Weights of a small image diffusion model: 72500 training examples.
Rows from block 5 of a small image diffusion model, named by matrix and row number. Rows with one number belong to one channel. Each number is 200 + 30 x the weight over its row's rms, rounded and kept within 0 to 999. All counts start at 0.
Before each channel's rows are labels from the 100 images, of 14976 (inputs lightly noised), where the channel reaches its highest value: "peak at" is the part of the image that holds the peak; "peak on" is the class under the peak. Only what is clearly more common there than usual is listed. The data: rendered dice on a table.
# convs0: first 3x3 conv (model.mid.2.convs.0.weight, 256x256x3x3, standardized in use, each kernel summed), inputs 128-255
# convs1: second 3x3 conv (model.mid.2.convs.1.weight, 256x256x3x3, standardized in use, transposed, each kernel summed), outputs 128-255

peak at: bottom centre
peak on: die with five on top
convs0.94,215,221,195,197,166,253,220,186,259,236,214,219,241,239,206,201,205,224,216,213,201,236,214,176,251,222,239,183,172,224,186,209,158,200,166,203,199,234,252,211,207,229,177,221,191,183,13,205,196,195,230,216,192,212,195,163,211,176,165,138,192,255,220,233,192,234,158,217,184,194,213,151,154,145,139,156,216,205,247,170,199,255,241,215,126,111,285,181,213,249,198,187,229,188,199,207,142,223,206,235,216,205,203,181,193,186,200,174,192,195,211,205,188,231,179,161,190,179,219,216,226,199,204,226,179,196,228,210
convs1.94,193,228,179,200,230,191,248,184,183,190,232,154,193,195,171,205,148,169,192,244,238,248,240,161,171,213,133,182,254,231,200,180,195,226,275,171,195,220,188,223,207,242,227,192,225,197,211,243,213,233,185,210,151,220,214,215,199,202,186,207,214,262,212,234,172,184,231,268,204,169,194,235,188,206,209,166,160,214,245,256,214,214,280,146,122,259,193,228,183,181,211,281,198,260,181,234,201,200,239,153,185,184,127,197,218,202,184,269,213,163,196,181,189,218,184,223,183,211,175,193,186,212,155,194,222,172,193,232

peak at: top right
peak on: die with four on top
convs0.201,219,205,166,211,177,162,218,165,166,146,241,250,230,195,177,221,206,178,190,214,226,136,307,199,245,154,159,208,242,202,169,204,211,222,212,163,221,194,230,242,198,223,188,234,174,211,176,210,180,187,210,201,253,177,249,230,230,191,237,198,170,222,245,254,222,217,193,139,192,238,199,191,198,194,181,185,198,208,136,135,200,119,220,201,144,226,122,172,172,207,169,185,222,200,219,208,188,194,169,226,187,191,202,170,192,186,184,249,181,196,221,229,244,231,184,167,215,204,204,262,158,196,158,199,211,234,191,167
convs1.201,239,172,222,183,180,222,230,234,221,207,219,249,236,164,276,191,183,232,176,211,206,218,172,171,172,197,189,221,202,216,236,159,234,210,240,250,226,180,185,206,204,223,192,169,256,259,248,194,183,197,243,250,239,201,168,172,204,216,210,165,214,210,197,174,163,141,192,199,187,170,229,199,218,217,277,155,213,183,214,174,158,217,170,224,230,205,109,190,253,244,229,143,221,199,259,204,253,157,228,175,191,152,238,199,221,231,171,178,214,209,189,158,219,178,195,191,202,222,131,134,233,216,203,214,217,218,201,210

peak at: middle left; bottom left
peak on: die with five on top
convs0.181,186,187,187,185,179,170,209,237,173,211,187,194,205,188,281,178,187,186,200,202,220,224,180,181,185,220,173,195,178,196,231,221,182,171,145,190,196,233,186,231,179,206,145,248,129,233,180,200,237,197,259,214,201,221,202,151,206,176,168,165,225,262,184,252,231,242,186,178,235,185,185,212,196,185,221,185,184,214,92,190,163,155,170,159,208,212,243,315,206,169,244,190,186,197,211,148,218,195,222,190,203,156,155,244,281,215,186,254,192,175,173,210,204,282,196,154,189,202,211,217,237,163,185,160,167,234,179,138
convs1.181,244,167,245,231,244,195,190,205,221,183,230,272,215,248,164,192,234,215,172,209,202,199,214,158,239,163,223,221,184,231,201,213,187,226,197,204,211,201,169,142,257,189,197,210,211,180,186,217,191,196,228,146,194,173,260,232,150,231,212,189,151,168,188,163,171,187,230,221,196,236,181,230,196,197,205,210,178,246,171,241,129,169,202,182,197,180,157,170,193,198,229,237,192,173,216,174,237,164,196,189,222,240,240,220,185,195,224,175,222,261,237,206,236,142,202,202,240,213,167,182,159,208,282,243,170,161,223,226

peak at: bottom centre
peak on: die with four on top; die with five on top
convs0.235,208,257,208,201,179,139,231,200,108,156,167,160,258,200,204,213,216,244,222,157,240,273,228,207,209,174,175,213,226,233,187,195,182,201,255,181,156,187,209,225,244,169,192,198,248,239,185,177,195,158,230,210,163,216,229,167,214,195,209,232,243,194,251,205,190,194,177,199,187,202,202,168,199,201,231,199,258,244,213,196,202,179,212,202,123,194,179,184,197,195,178,209,160,224,151,259,195,211,200,193,190,164,183,227,253,216,210,222,173,197,206,173,219,229,229,215,227,224,203,239,220,216,191,223,173,210,221,176
convs1.235,200,139,132,197,246,145,170,211,179,210,188,191,201,179,146,177,221,238,224,257,183,173,209,162,233,219,171,196,215,184,222,202,237,242,184,161,219,231,198,230,243,218,213,197,161,232,162,224,232,207,184,227,166,245,161,267,251,156,154,207,210,155,154,189,212,164,167,239,228,230,219,188,203,198,217,156,166,195,193,206,175,194,224,234,128,159,169,172,190,238,222,188,214,173,204,221,213,189,253,196,260,212,157,231,195,225,247,151,198,201,217,247,210,139,174,137,264,195,187,177,128,235,247,210,193,232,200,204

peak at: middle right
peak on: die with four on top; die with five on top
convs0.166,198,215,234,190,179,190,214,185,96,155,192,212,271,214,198,215,198,224,199,220,178,212,154,196,207,196,159,222,184,233,160,216,232,200,198,195,189,165,187,195,250,215,196,155,192,210,153,162,210,201,199,243,192,182,227,156,211,240,175,158,220,187,142,208,206,185,208,179,219,237,163,249,212,210,216,192,192,266,208,184,201,220,217,237,141,161,186,190,178,211,154,196,160,203,170,222,170,185,195,154,212,186,234,194,209,192,204,213,189,187,175,213,207,223,185,232,186,202,220,237,206,212,122,205,194,175,209,179
convs1.166,204,160,165,256,217,158,200,209,131,180,188,217,210,223,207,170,202,251,178,211,185,234,221,203,234,209,176,178,222,219,220,212,172,230,215,155,179,221,214,222,200,192,232,163,206,251,179,229,241,215,302,192,182,251,151,229,202,192,203,187,241,222,204,225,245,133,130,227,192,188,246,175,172,184,181,186,153,124,217,251,172,180,218,249,156,223,189,181,193,204,182,217,245,218,199,240,223,190,238,141,205,176,228,187,205,260,218,168,199,191,207,230,149,139,204,204,194,195,159,183,195,243,213,177,164,222,180,184

peak at: top centre; top left
peak on: die with five on top
convs0.47,191,219,230,212,211,194,255,223,216,152,199,205,213,192,200,202,247,227,218,186,238,221,260,210,218,168,149,187,194,207,174,251,250,219,192,197,191,218,185,239,228,191,213,165,209,231,212,220,162,197,229,196,171,193,177,180,215,166,239,177,164,198,161,173,178,231,178,196,221,200,160,203,168,181,211,154,155,207,181,248,206,205,166,201,107,167,157,221,214,182,206,182,177,194,169,227,221,219,182,137,193,169,186,201,166,223,210,229,170,214,205,200,232,236,184,171,205,209,260,194,231,182,129,145,191,191,217,176
convs1.47,252,170,167,202,172,178,178,165,215,180,223,175,187,221,236,165,191,182,188,232,164,192,136,182,237,185,217,246,170,191,174,237,159,165,223,196,208,230,200,203,188,192,150,189,241,218,151,180,210,217,152,183,209,185,238,170,214,200,179,188,235,177,207,254,233,185,220,210,222,185,233,181,216,155,186,214,199,188,218,221,177,183,193,235,192,183,204,185,210,207,174,215,179,201,170,221,232,183,288,261,178,210,219,193,180,165,225,191,227,127,246,188,195,232,182,257,245,176,161,161,239,182,183,153,167,175,147,238

peak at: middle right
peak on: die with five on top
convs0.157,195,196,215,195,174,224,177,220,158,234,173,200,229,175,175,208,191,184,216,198,174,150,175,212,201,195,211,216,153,249,222,198,148,203,255,213,261,238,217,200,193,180,211,140,211,244,111,190,211,169,244,213,172,199,170,126,174,203,158,141,194,204,162,194,236,206,217,184,211,225,208,172,269,193,192,212,225,206,234,228,211,161,173,228,197,179,258,182,135,227,255,216,215,176,221,174,184,193,197,216,245,215,165,199,268,240,187,183,203,165,185,192,216,212,195,147,237,236,193,193,195,251,176,202,87,276,215,189
convs1.157,200,187,197,236,245,198,211,182,193,182,212,175,203,184,198,201,218,256,187,210,237,245,193,194,216,194,219,222,192,138,219,204,224,254,165,189,199,158,164,178,215,201,202,238,155,170,233,228,214,231,159,239,196,148,216,251,173,193,138,183,179,211,207,186,188,173,202,165,162,213,145,217,177,230,216,248,183,184,194,167,226,185,170,162,153,218,153,149,170,237,182,220,231,199,207,190,172,186,172,212,180,180,174,217,192,194,183,187,181,216,186,212,237,238,183,259,157,230,204,243,185,139,212,203,257,172,245,228

peak at: bottom right
peak on: die with four on top
convs0.224,169,225,198,219,184,148,269,217,198,202,202,219,209,225,190,266,178,175,203,222,194,233,213,180,293,205,206,182,231,229,240,194,188,217,219,181,227,191,256,200,216,214,219,251,220,180,111,187,190,206,223,220,255,211,204,196,204,177,233,177,191,193,229,263,168,181,190,258,167,195,198,167,225,171,156,142,197,166,214,172,156,214,234,196,157,171,227,195,180,211,223,221,189,182,253,252,201,216,215,256,167,215,198,218,216,202,232,165,211,108,277,256,182,200,204,182,173,177,263,146,221,227,210,201,229,220,198,227
convs1.224,235,267,248,167,218,244,214,184,163,209,200,212,266,166,196,242,160,188,212,222,220,158,187,197,179,174,273,223,155,268,232,211,214,242,187,232,173,212,206,278,163,183,241,156,219,228,263,232,190,225,190,206,194,184,243,191,201,237,203,182,163,214,191,139,221,229,195,224,188,255,189,155,182,210,202,239,187,219,136,194,198,205,188,181,236,213,252,196,252,195,190,173,196,207,179,176,182,163,201,211,172,238,163,180,218,237,148,226,188,252,165,221,218,229,214,204,183,245,176,199,236,130,174,213,202,181,185,230

peak at: bottom left; middle left
peak on: die with five on top
convs0.152,218,237,199,168,223,130,193,210,185,159,196,227,285,226,176,187,203,213,201,177,212,233,237,203,198,217,162,194,224,208,212,246,170,210,259,239,202,209,236,196,235,159,197,173,236,214,193,215,196,198,203,232,225,224,198,187,226,242,186,234,186,181,160,248,224,201,183,167,200,197,184,149,223,191,170,212,161,276,205,182,212,177,180,221,113,220,184,200,177,189,225,211,154,184,232,216,178,215,206,232,229,164,166,199,187,220,176,212,172,180,227,237,180,193,202,157,237,203,195,206,200,232,191,169,186,182,212,198
convs1.152,176,167,171,268,232,147,193,226,149,160,198,186,257,251,223,169,155,202,232,183,178,186,227,145,242,229,183,222,238,249,246,215,208,155,208,150,168,208,193,203,195,226,229,217,190,205,189,226,224,257,273,214,209,165,182,190,248,219,176,197,163,184,196,193,160,191,226,246,259,140,273,261,183,137,162,139,212,192,184,241,140,204,222,187,223,194,209,210,192,216,187,236,216,192,171,264,186,172,250,136,250,185,185,229,203,199,196,143,224,176,223,204,128,192,197,214,183,189,200,197,175,158,151,173,190,264,177,227

peak at: top centre; middle left
peak on: die with four on top
convs0.99,204,200,193,185,157,189,220,179,136,164,224,190,256,186,172,192,178,223,222,216,214,212,144,226,173,206,170,170,209,221,162,238,210,224,224,164,218,190,217,231,230,284,242,219,231,224,228,216,223,153,231,208,181,188,196,180,179,186,191,163,208,210,106,172,233,220,177,206,211,153,200,190,206,166,243,188,63,211,217,208,236,188,169,202,109,191,162,176,176,179,201,223,214,239,172,219,242,196,232,172,215,196,188,201,170,205,212,193,193,190,148,162,202,181,175,201,211,250,253,209,230,242,216,176,212,244,148,202
convs1.99,244,168,124,219,182,176,200,163,169,171,168,209,222,242,233,232,228,195,165,203,153,204,188,183,221,178,174,183,181,197,179,221,167,154,239,239,228,237,206,217,205,194,160,207,228,222,155,201,176,238,224,185,222,253,219,182,199,210,180,229,223,200,239,210,229,191,191,240,213,165,232,170,185,166,212,189,186,182,206,212,183,143,168,258,160,173,204,161,178,215,183,228,228,219,183,181,184,207,259,220,182,193,198,111,200,165,207,185,218,165,223,215,172,222,206,290,199,174,193,203,206,215,205,181,203,199,178,182

peak at: bottom left; bottom centre
peak on: die with four on top
convs0.216,233,206,216,201,186,196,204,197,244,226,184,209,236,146,132,192,237,128,150,180,227,247,154,134,166,225,249,196,224,164,199,188,185,206,254,186,188,185,218,197,183,167,199,207,229,233,214,198,244,224,216,191,176,222,177,194,214,199,244,185,231,171,219,270,207,222,199,220,158,225,229,203,212,183,283,203,249,234,186,195,219,166,184,223,127,221,163,201,183,193,198,172,171,201,176,211,174,199,157,198,167,187,166,185,228,202,219,224,207,154,214,196,221,210,166,208,223,182,202,191,196,190,138,181,194,225,208,198
convs1.216,164,175,185,174,222,164,175,214,220,242,242,208,233,254,204,227,157,204,263,145,191,180,207,193,260,233,220,197,188,247,178,248,221,171,200,202,178,222,213,183,190,197,224,214,197,196,162,217,218,183,213,235,240,141,212,208,233,177,159,198,189,207,189,165,191,236,228,201,209,133,272,224,197,195,175,182,164,179,215,225,159,212,230,211,234,196,193,218,149,224,197,222,214,162,228,224,142,158,177,147,235,206,213,202,187,173,196,220,226,180,208,209,225,186,163,178,253,181,194,213,171,215,222,190,154,229,134,198

peak at: bottom left
peak on: die with four on top
convs0.123,197,222,191,263,155,266,208,213,282,218,188,153,222,150,207,159,152,171,190,177,255,184,167,129,183,149,209,157,169,172,214,187,204,164,144,220,208,193,262,210,179,186,225,167,184,201,177,163,192,216,223,193,131,232,147,169,178,218,185,193,206,257,200,130,180,200,195,225,227,167,232,255,225,141,230,241,229,255,209,181,232,180,225,191,229,197,200,222,180,214,191,242,198,236,215,214,146,201,199,209,180,197,286,192,193,232,162,200,244,182,171,229,204,212,203,193,175,246,193,224,200,172,179,199,261,190,198,170
convs1.123,175,211,225,187,156,198,195,175,171,174,243,255,163,216,194,235,226,194,157,204,193,205,200,222,196,214,170,201,158,157,171,231,183,244,282,181,189,230,234,208,183,158,232,257,210,196,156,212,204,105,217,183,228,207,251,233,249,153,164,187,199,161,247,227,232,222,214,182,144,150,189,221,196,185,196,234,169,159,217,215,202,198,200,210,176,191,180,153,217,235,229,206,204,135,234,164,238,171,210,228,244,235,216,172,199,210,240,220,156,188,206,189,195,198,193,185,206,171,200,236,200,185,208,183,184,210,261,191

peak at: top right; middle right
peak on: die with five on top
convs0.253,236,237,239,216,180,157,239,151,224,128,200,189,207,213,207,201,240,158,212,188,211,232,121,204,190,195,195,226,179,225,206,163,199,194,219,205,195,213,192,192,207,218,184,195,220,191,162,194,220,163,177,239,242,180,203,197,209,211,226,216,185,237,216,195,181,193,175,180,202,161,182,227,187,217,151,229,182,216,212,200,252,209,199,209,196,184,231,213,232,204,258,251,249,214,211,207,182,209,165,195,186,193,171,180,204,176,199,196,156,225,195,204,137,218,194,155,244,215,190,227,224,170,162,220,172,218,212,205
convs1.253,136,167,182,168,200,218,174,241,185,216,213,187,217,144,226,217,247,179,208,239,229,216,184,173,184,162,180,214,170,212,159,186,203,210,193,211,236,199,213,175,196,192,228,159,258,272,207,224,242,173,222,197,217,171,221,225,208,115,165,187,235,190,181,199,161,226,172,221,161,213,238,220,228,182,201,145,229,194,224,174,170,188,204,203,275,203,203,237,206,223,196,171,212,172,232,198,177,229,245,177,229,147,255,254,228,235,197,192,209,217,240,188,272,146,232,203,153,193,177,168,195,218,227,208,214,194,222,199

peak at: middle right
peak on: die with five on top; die with four on top
convs0.87,200,210,200,252,171,210,212,178,143,152,211,177,232,199,224,200,228,208,199,142,222,162,287,189,219,176,190,188,219,221,180,248,212,216,227,203,195,201,192,209,232,206,234,200,219,197,168,232,219,221,188,166,177,174,221,139,232,221,237,215,207,190,218,207,228,225,202,194,171,218,195,142,186,150,215,161,217,213,182,192,218,80,179,233,123,153,186,198,197,214,231,209,196,199,205,217,194,206,231,184,235,159,190,192,191,210,266,199,218,191,171,179,231,154,223,197,194,171,226,208,246,179,213,107,190,234,213,173
convs1.87,228,159,203,184,217,168,182,216,228,185,227,236,174,242,220,165,151,264,187,234,201,200,165,194,191,232,210,222,186,204,220,156,199,235,203,230,199,190,157,157,198,209,216,212,211,196,191,167,209,225,155,228,195,239,215,205,132,184,168,203,187,162,167,244,222,216,184,219,221,177,168,240,247,209,148,203,186,215,202,272,193,225,172,189,192,164,168,151,223,221,172,217,230,165,208,184,189,191,249,189,221,195,206,220,217,176,221,140,217,212,222,230,199,189,174,224,250,212,204,160,176,187,213,214,177,153,182,230

peak at: bottom left
peak on: die with four on top
convs0.179,248,170,205,214,186,125,204,183,127,102,193,192,216,241,225,205,200,241,172,197,140,198,180,229,202,218,234,222,245,173,216,197,233,233,220,183,139,185,178,210,212,193,222,174,210,241,161,230,159,183,199,215,236,193,176,195,187,221,282,205,188,184,226,289,168,171,187,163,203,164,237,213,222,227,187,199,153,238,178,160,167,211,186,242,165,130,217,192,177,164,158,174,186,226,165,211,203,223,198,200,219,200,169,210,153,174,246,156,179,192,185,238,207,231,193,224,210,221,181,212,220,224,189,202,189,206,204,205
convs1.179,178,233,148,201,199,236,243,254,234,284,199,247,211,179,169,206,168,223,228,213,258,167,193,256,211,185,145,141,168,204,212,224,186,189,181,208,248,187,220,183,188,194,199,174,232,181,218,192,209,218,253,223,203,179,197,205,204,190,183,177,154,279,222,160,261,207,200,180,203,164,196,199,162,213,215,208,212,168,228,184,183,201,214,132,199,217,215,259,235,204,177,178,180,209,204,209,238,198,177,170,228,156,213,213,222,206,184,221,207,255,246,140,193,172,211,142,232,215,154,195,178,222,232,256,138,202,177,153

peak at: bottom left; middle right
peak on: die with four on top
convs0.84,193,184,205,227,169,211,196,230,199,253,230,168,186,225,173,189,201,251,176,220,164,200,216,223,199,186,210,119,202,175,143,185,154,233,208,218,183,173,195,161,138,219,149,233,161,201,196,220,178,225,238,189,202,223,223,167,120,179,168,219,227,239,205,187,216,166,248,178,192,210,240,217,235,195,159,263,234,262,194,259,179,169,201,180,258,224,257,184,192,161,207,216,248,217,178,204,203,218,202,105,197,177,223,174,227,203,173,182,238,191,218,161,184,203,153,213,233,222,159,208,244,203,227,194,145,181,167,243
convs1.84,216,215,184,178,192,182,147,168,231,153,234,146,280,223,153,168,182,201,189,157,241,195,200,248,261,234,202,259,222,177,214,211,176,189,222,151,194,280,148,166,202,218,223,207,198,186,215,225,203,214,173,167,235,162,162,226,144,187,190,209,161,201,180,180,186,170,197,222,196,240,153,159,147,207,181,200,171,193,162,243,175,208,255,199,164,197,147,217,237,219,150,223,181,235,177,203,228,202,198,150,193,200,175,235,126,189,240,188,167,221,237,225,247,201,174,220,159,151,188,210,210,202,216,165,172,233,275,180

peak at: middle left
peak on: die with five on top
convs0.239,207,201,234,178,158,278,220,207,289,220,197,218,179,192,159,209,210,206,213,159,225,219,202,185,205,207,168,201,214,196,206,177,198,164,160,182,194,187,184,209,191,106,176,194,195,123,200,168,209,222,223,212,241,214,186,155,191,219,182,166,217,185,226,200,205,167,225,219,227,206,315,223,212,206,202,192,192,182,170,191,181,334,211,180,169,84,184,209,179,174,216,175,171,196,169,222,168,203,187,221,205,216,159,185,238,192,215,207,145,197,192,209,187,221,149,182,232,188,215,197,225,196,143,254,206,171,196,218
convs1.239,218,225,175,164,222,177,182,189,189,222,182,201,244,185,204,209,178,187,172,255,221,249,184,191,210,286,214,215,209,203,156,211,224,202,216,194,182,201,220,179,202,224,227,219,174,211,178,209,177,151,168,254,170,250,179,192,157,140,217,218,193,222,188,223,219,176,220,213,146,218,175,137,181,167,220,188,226,204,210,195,222,198,196,277,211,191,152,183,282,198,216,151,201,168,200,151,203,168,201,226,215,161,214,205,231,164,185,218,176,255,197,211,217,170,208,200,244,194,194,169,185,223,269,227,248,228,202,176

peak at: middle right
peak on: die with one on top
convs0.215,205,193,204,190,210,140,119,217,211,173,175,210,197,184,130,200,172,248,128,211,212,198,198,196,229,213,202,210,233,190,188,219,206,198,195,159,174,219,185,185,234,208,187,186,168,206,207,192,190,200,210,223,211,196,180,189,197,214,198,159,242,217,218,205,194,151,191,187,177,217,152,192,233,183,242,196,171,177,167,198,236,213,215,254,172,202,217,170,183,225,179,200,192,179,213,228,207,248,201,210,178,188,153,218,197,179,215,163,107,171,200,224,208,189,224,215,206,191,172,201,197,191,172,206,202,182,297,219
convs1.215,189,224,180,221,223,185,221,150,233,176,215,222,196,222,202,221,207,184,205,218,214,200,191,241,191,201,196,218,184,172,235,196,206,242,164,196,231,170,230,245,181,185,216,219,207,205,175,217,212,173,180,170,186,189,203,212,243,177,231,226,213,148,199,232,157,200,201,231,200,135,249,220,238,233,187,188,226,173,229,159,226,214,191,178,241,237,185,177,216,145,202,222,232,259,186,185,180,174,172,197,167,226,213,210,190,230,159,200,251,210,169,207,189,208,229,185,221,196,264,197,191,207,196,229,178,210,3,240

peak at: bottom centre
peak on: die with five on top
convs0.135,207,208,224,207,188,88,196,185,175,145,148,182,272,212,204,205,185,206,226,183,234,223,241,181,220,235,184,226,182,195,219,197,203,236,211,211,202,216,286,222,234,197,177,206,255,198,198,209,189,164,233,216,170,195,185,149,237,231,222,152,189,224,203,220,209,217,202,175,210,237,174,142,207,175,219,175,193,231,203,178,208,141,226,204,105,167,162,228,216,235,201,194,152,214,206,221,193,247,239,196,232,248,164,183,228,230,218,199,188,176,203,164,208,216,167,163,179,167,200,236,178,239,166,233,198,234,196,182
convs1.135,182,208,161,221,265,139,201,183,264,172,198,165,261,200,163,191,177,226,215,241,187,183,215,237,180,198,139,189,201,179,181,190,208,145,200,209,197,144,181,181,211,186,243,165,195,178,222,189,221,215,162,207,233,205,189,272,220,162,185,183,183,163,142,212,183,153,191,240,237,138,179,247,213,219,202,198,179,209,211,264,168,238,220,196,163,182,168,185,167,211,121,178,192,191,171,178,227,178,187,212,173,146,240,170,210,150,155,172,211,207,219,225,236,172,230,210,249,236,192,202,184,175,236,139,233,213,217,192

peak at: top left; top right
peak on: die with one on top
convs0.66,186,235,202,203,166,159,168,221,183,187,192,243,263,230,216,188,194,239,238,202,189,179,247,226,182,208,200,164,204,221,194,235,251,228,194,201,201,192,236,187,228,229,215,183,217,257,205,194,225,219,234,155,163,196,239,194,232,208,234,181,218,215,190,218,158,138,190,231,171,155,154,164,150,177,149,184,169,211,235,219,220,196,192,195,98,203,229,184,218,175,241,186,207,214,202,213,203,202,171,224,216,173,164,226,200,192,208,228,212,206,203,179,219,195,155,217,179,214,236,230,150,216,169,206,199,198,194,147
convs1.66,232,179,166,235,177,192,225,164,188,170,193,192,199,216,230,187,253,213,159,187,151,244,149,188,220,138,200,203,200,167,217,211,177,190,271,208,235,178,201,230,185,152,142,231,243,178,170,163,210,222,155,212,264,195,216,176,196,174,159,203,205,163,176,203,250,196,200,246,232,183,231,178,236,224,182,167,205,189,181,196,243,189,175,215,167,166,126,173,220,220,130,188,212,189,173,196,169,202,248,260,209,191,214,189,206,169,252,201,217,170,178,238,178,217,264,205,235,174,209,205,155,182,187,177,224,183,176,171

peak at: bottom right
peak on: die with five on top
convs0.137,222,231,248,204,154,175,207,221,169,150,182,179,298,219,157,229,204,217,197,184,224,225,226,187,181,183,199,215,217,170,214,191,170,228,235,205,152,221,251,224,216,160,210,229,201,236,140,193,244,171,233,250,184,162,210,181,193,214,219,166,221,172,154,199,189,234,222,208,198,201,209,163,227,199,236,199,188,242,187,150,197,131,191,243,94,144,161,187,198,206,211,166,188,184,153,220,193,171,188,190,230,219,209,186,212,196,218,228,130,180,175,252,231,199,189,225,178,151,196,201,229,221,153,162,211,195,197,203
convs1.137,200,199,184,215,239,153,146,223,194,215,220,178,201,224,248,184,182,227,222,213,164,206,184,203,237,234,238,183,223,196,200,207,250,124,184,147,214,188,122,157,182,217,217,224,196,174,190,202,187,226,198,215,242,145,194,213,207,168,175,166,148,210,181,230,201,213,218,252,203,159,234,273,194,200,133,174,171,179,219,280,186,224,198,158,194,121,226,177,178,183,149,225,194,171,207,191,179,210,245,133,196,164,214,202,162,162,171,175,226,198,226,234,221,187,195,251,223,169,196,207,187,188,204,167,160,242,143,220

peak at: top right; middle right
peak on: die with four on top
convs0.15,223,211,212,207,173,245,194,194,231,169,175,191,186,164,193,158,187,178,205,174,245,242,210,178,207,190,173,204,171,221,184,225,198,138,227,189,180,214,253,239,194,189,221,221,174,161,246,206,279,225,198,255,223,185,236,163,181,207,196,235,215,165,163,188,211,200,207,210,197,190,204,200,188,162,259,230,252,182,214,192,204,196,197,238,172,163,182,129,192,175,207,194,156,190,145,179,186,177,196,236,208,260,139,192,197,171,174,230,258,157,192,234,179,201,138,98,197,190,187,201,164,164,162,209,179,180,191,140
convs1.15,150,187,213,230,225,195,199,167,236,194,198,230,219,213,246,259,160,234,212,206,158,256,196,206,102,166,213,192,181,206,208,148,211,218,216,215,193,166,226,177,250,230,198,168,177,217,198,222,195,213,210,199,183,189,204,211,191,173,212,211,217,213,203,161,204,204,180,186,187,184,186,230,242,257,162,200,213,157,230,146,234,193,193,187,192,232,276,226,212,238,180,182,195,254,256,259,183,175,189,203,175,169,206,202,238,244,197,207,175,206,244,239,194,200,193,294,170,193,202,190,239,223,237,222,270,180,209,242

peak at: middle right; bottom centre
peak on: die with four on top; die with five on top
convs0.180,205,218,169,179,206,141,214,226,133,169,198,232,233,199,129,207,205,200,232,213,170,146,166,196,180,227,141,180,234,241,214,201,192,197,233,195,213,223,251,214,222,200,179,217,251,244,144,165,267,173,199,258,187,216,185,168,172,185,236,168,230,243,182,202,191,232,182,181,225,219,218,190,192,149,217,185,214,209,212,217,219,230,209,233,109,108,175,247,168,212,173,189,165,194,224,221,206,219,214,160,181,216,177,218,226,186,250,212,184,189,199,215,223,188,147,217,181,194,204,196,213,217,177,247,191,231,196,188
convs1.180,190,160,170,254,187,180,182,165,196,170,177,169,206,181,193,194,225,217,191,202,203,227,198,214,205,195,209,180,215,204,192,233,206,141,237,177,172,205,171,240,214,205,223,186,221,200,175,163,192,230,220,149,225,216,149,227,219,248,226,174,217,229,164,198,203,153,196,204,214,193,223,174,194,224,196,241,175,159,201,182,224,156,220,239,165,176,203,182,173,214,195,200,238,204,193,207,233,168,212,140,127,174,224,188,177,222,184,179,177,141,237,181,205,160,254,234,146,204,194,164,217,208,198,161,183,218,189,173